A small model that answers yes/no questions on an image's attributes, trained from scratch.
Training: muon at rate 0.017, 18000 steps, batches of 384.
Rows from block 2 of the image encoder of a small model that answers yes/no questions on an image's attributes, named by matrix and row number. Rows with one number belong to one channel. Each number is 128 + 32 x the weight over its row's rms, rounded and kept within 0 to 255. All counts start at 0. Numbers have three digits each. After the name is the row's rms in percent of the matrix's.
After each channel's rows are labels from the 100 images, of 14848, where the channel reaches its highest value: "top examples" is what is common among them; "lies over" is the class under the peak. Only what is clearly more common there than usual is listed. The data: patchworks of several textures.
# convs0: expand 3x3 conv, stride 2 (encoder.blocks.2.convs.0.weight, 96x32x3x3, each kernel summed), inputs 0-31
# convs1: project pointwise conv (encoder.blocks.2.convs.1.weight, 48x96x1x1, transposed), outputs 0-47

convs0.91 099:166140168085114154182088107148157153132101149139130173157115133142172122146090099158137108149033
convs1.91 085:088153152109181071098133136163204129085139067122103075184116163162093112118117165145135149124157076144145123184126126171126151107116104155136087
top examples: red; teal; triangles
lies over: triangles

convs0.3 054:114147101103202146182111148134137139161139135111156091087094102189111087129135167148174164102173
convs1.3 080:174119087155116110099128111113105148105107142128047121157089109145148207116135090168169100115146142112121179127085135163096133158082075170121069
top examples: triangles
lies over: triangles

convs0.92 031:098137086133130158164113134084148140065077215103125111150117174137175149167145090128112100112117
convs1.92 084:125143096158150135135148103136119137119053168188157107145104169111134205137071081144151173123127148099107179134108142164050117101146151129100097
top examples: triangles
lies over: triangles

convs0.38 102:064127056092099133096131164156159124123139160079141101121117060078139118139128102136144099096081
convs1.38 099:234092080085132117131101100171192143110112166108146185140113081147162124151110129124133137094161170173173082088140133118120130159133139131116126
top examples: blue; plain
lies over: plain

convs0.41 035:139179080135092140142142149108117157164131137131083166124090175147173110078138057160110103080159
convs1.41 102:122179113131136131157165090153121160135088152191140100156112168079118110121103065139160183124091164103110140096104160174059125104154093115069144
top examples: triangles; dotted
lies over: triangles

convs0.25 099:123143105140099135186117104157166141149177089144085158154202158113141119180064159141133165127107
convs1.25 102:123184147128092113148091133109156126138119069081120193155126133180049143159178092112117133139075135145165127179128171117082141168082140109127129
top examples: rays; striped
lies over: rings

convs0.73 061:141114140136063197168125170128116079117101150133129130077114131108146084057154093111110183127119
convs1.73 080:158146087148115114102140091110137150090103124123060083157077085120155226129171111125157088101130105120129164129104139125120134151097075199153121
top examples: triangles
lies over: triangles

convs0.21 123:108113084158104160139114094095093173169080093101115176143136112145176149143087137185119148085081
convs1.21 110:125104131158116162114056168133123080060115110056165179172126135150132194177126090114151107139162121144100104140129088167168108153148092115109139
top examples: triangles; honeycomb; centre pattern: triangles
lies over: triangles; honeycomb

convs0.39 030:123057117150093149168132081114144150145104104157184153093108125121190124088137161143126070090091
convs1.39 105:109152091133126113147141089155094134143066183171137109145101156114121106131105102155189173112089165099097151140094176163053153112175110115082164
top examples: triangles
lies over: triangles

convs0.42 083:144188122133091121120114173062082092154182127115146174110129105184131159089133123173135085119154
convs1.42 111:099124109160115142164090128148168193130167103111132169098120141078165154135173133088163165055075123148135136167168092192143135152160125123112083
top examples: rays
lies over: rays